config = dict(
    model='image classifier',
    dataset='simulated fluorescence microscopy of cells',
    train_examples=195000,
    image_size=48,
    crop_scale_min=0.8,
    horizontal_flip=True,
    color_jitter=0.1,
    cutout=0.4,
    targets=['stain'],
    num_classes=5,
    arch='caformer',
    norm='layernorm',
    norm_position='pre',
    activation='gelu_tanh',
    mlp_ratio=4,
    head_dim=48,
    fused_qkv=True,
    qk_norm=False,
    parallel_block=False,
    dropout=0.05,
    inner_norm=False,
    moe='expert_choice',
    drop_path=0.1,
    num_experts=8,
    moe_every=2,
    expert_mlp_ratio=0.5,
    experts_per_token=2,
    shared_expert=False,
    patch_size=[2, 2],
    depths=[3, 3, 3, 3],
    widths=[64, 128, 256, 512],
    kernel_size=7,
    label_smoothing=0.1,
    loss='cross_entropy',
    residual_init='zero_last',
    optimizer='muon',
    muon_scale='match_rms_adamw',
    lr=0.002,
    momentum=0.9,
    nesterov=False,
    orthogonalizer='newton_schulz_5',
    adamw_lr_other_params=0.0022,
    grad_clip=1.0,
    steps=13900,
    batch_size=384,
    epochs=27.4,
    lr_schedule='cosine',
    final_lr_fraction=0,
    warmup_steps=690,
    weight_decay=0.2,
    adamw_weight_decay_other_params=0.01,
)
Rows from block 4 of a small image classifier, named by matrix and row number. Rows with one number belong to one neuron. Each number is 128 + 32 x the weight over its row's rms, rounded and kept within 0 to 255. All counts start at 0. Numbers have three digits each.
Before each neuron's rows are labels from the 100 images, of 14848, where the neuron reaches its highest value: "patch colour" is the nearest of a few named colours to the mean colour under the peak. Only what is clearly more common there than usual is listed. The data: simulated fluorescence microscopy of cells.
# fc1: MLP up (model.blocks.4.mlp.fc1.weight, 512x128), inputs 0-63
# fc2: MLP down (model.blocks.4.mlp.fc2.weight, 128x512, transposed), outputs 0-63

patch colour: brown
fc1.251:131132200159093072091139179103131128121060129139091078101171151101164115099173191209102160176164124104161096133038164119079147110112172172136096152119133150109111121120115128111127153161100083
fc2.251:154121116060135094163139161103134089164195149124113193135131113192137140106121103141101130091112113074080192145145104133160103144132055085138155125103124130129122109130170099123131116198097159

patch colour: green
fc1.104:116116109109116121124112146139167110144097084153070124128185078108072122139168173092064113135191154085136153125177159164098089163138087128122083149195056171124134134140133137176085118161123163
fc2.104:088077176128113181165137097110097108119156200097093149129116114164092102115105067209160150135139119094135137158123168126169162093132141126083171138129182105115114142127128111093179088141150100

patch colour: brown
fc1.28:204152182190129103167090099134197111131144160100107087125189109102136115104129114074121144124140108099090145137121160132135135126121072120125153097151153151125131093141114165166085108105126111
fc2.28:112141196202126052101130209076134105109134129161046157135132180100087127160129133101106128115125133144171035120152119143154120096148176124191141130133123141182087181117156105080152137088169133

patch colour: green
fc1.318:086185090075110124104140134071153157157093106181111096178131168109120156136118192120066146139123159158072107120150136130134128101163110096089108110126068073067094105129157186131091153157164150
fc2.318:115142082119106150152121140129102156119181136162117134117091111114175154116059113111092115061081120049130202118082187142092131147154177165141117125112205144182173084106118154148102174121139065

patch colour: brown
fc1.221:129202132056100137073116153145122065132163132107136159131166142076125083138142193111110169155110126155126112132129115101102099192129132119084137091114085161178030156185112132134142159170080100
fc2.221:167191177144152073111111080144113103073156126114067149098134141147136163146098122100147117080144116091168135119131122134162141128140116162169107139115158112134162124126120095140138196122143071

patch colour: blue
fc1.445:113154179112148110107116125120112114084142110131143086150138155211119163133108155140090120130119126094138114186047124128094125123131208086138097162135130119089070115103154107085175186140119090
fc2.445:146109165154135088098122141115109133132139208092124179130068099106099141165122113104154093121113169123129156123150094162196107194099098090144112111078128131130126070108085149124067168095139152

patch colour: brown
fc1.262:112169147084148094102143112131136100095111115167172132105149157094145185102168168172120082146106137144152145127123156153136133150112193116177102038106157158074136089189064142111145178173131107
fc2.262:110180202113157137159090078174107080091118150127139104135098137181079140167102154102148109159117122112175111162131146140198129103151106107122185161120117054158102130173082103154082111063099147

patch colour: brown
fc1.74:155161193078150098122145055193147115161151103077124141141212149142184134118141108135157118131133101129152125145094098144160151168082138081200132133105162135112095122185117178074161137203114093
fc2.74:126197157111046100128079124119098138109147054092126104112116100152164134202084156068129118159096130122135050109213121167136123106147106113121151162092119146195191160133124114190133178095135150

patch colour: green; blue
fc1.0:115091137105132127101098155131036125139154089098108135166120114108071109155207140160065127122075141124152119129114121093092129119153119142163159122119061183177116133146110136120201098138101130
fc2.0:101150087110150078097133096188156157087155194089190216108098106161143147142099127155094112155080116084139077090124141109146148164197132085110111165134166120115124142129126125175124175169130127

patch colour: green
fc1.443:097173165136184115124177104100124171164118088159134142142124134071109144144120109096087132154103179134140128144126111119144100163112101118121150069112082075085169123126114111146168117142112127
fc2.443:140133118125110154164095099122155123130155113163146121160114173164188172139071164170094148088131144060103116128085162150155161096182149133144133123132184147169080088116138126162057154076150122

patch colour: blue
fc1.511:171132138120182131127176086151136129123142107147134086150143165119085210150084152161096106159144158107147108136143104155117117132160138099126121102079117131104185169157113168076132200124139130
fc2.511:104147133224055145174147123083136153168140153117118129134101080126188093072117078069174130134139130097063196112188137121144108193085116129156180088096139178140115118121115166149107086100111159

patch colour: blue; green
fc1.394:131097127163163142119130138105116156117168123124055160155128147151104118129139139114130091152162135151147109092031148170090113122163148144093142150187084150137094174143127106185135138118100114
fc2.394:156129190130092112092126144148123099169098132067152200130140061091086071115123133106136130109099123136166047080175132187198109177143162109183169109097082156079128120101107144060116112093091179

patch colour: green
fc1.367:147112083098065174107123099082155170140169095127057135131145143178137087132143141097113133135178113109169202153164190144131131126134109164072137086151108174076139107106152141109091078139153188
fc2.367:099181130104076160170137143138138089132168143167087094067090136133152128113113120184081117150174106126056230119109145110122086108133171159129100082157124131068130172126171125155073051169127088

patch colour: green
fc1.505:091158140057141187131127148120129135128145078079116118085061137115166158179104161201075084172109129157163086154136132155121138150137148089136102144194095144065163141176117125155126135142107151
fc2.505:155089150195126078124135112128158124114108170168107174139136092171114126139057129078164154072129134136023168115133160151150150116126147153138136150128117195186087071084140127047100118103167105

patch colour: green
fc1.425:159093150112138157119143166203062082143083111074083138069125162152126155159152167143103131115135110186143139142121110132129128172138080162189154132175056133171100117141087121122087128142024142
fc2.425:116196106153121106110133142118151113115138133076211197120160153083149070088132131138058164173083122114117107093107153120124138091180183131119116104074160144106094096138140160169127172147082122

patch colour: blue; green
fc1.371:120076134155135145119185152101101144136078100104050100151114154184100170135138151197133114125106162198118133142109122203106127140153128106069147110101112109061062106147148162101100137132114138
fc2.371:049094168178100125125070162096098098157157157112135174127125159132143130119147103102136134150077128115141081107092190127168120122124137097146101154154121093162155166050145184122127170100088146

patch colour: green
fc1.496:192125139110121177104137175142128170098111100134104108145084124163158153073167140103069137158087146139101100134135142144110145209141151103177103120105126105142156177167132146119097147204149106
fc2.496:059099075136124099157125145126110110140179165131136166124107117065109105141096118139127183115131185082129153129124155123151160140139122071113112141145151160180132076102089169133102120065136107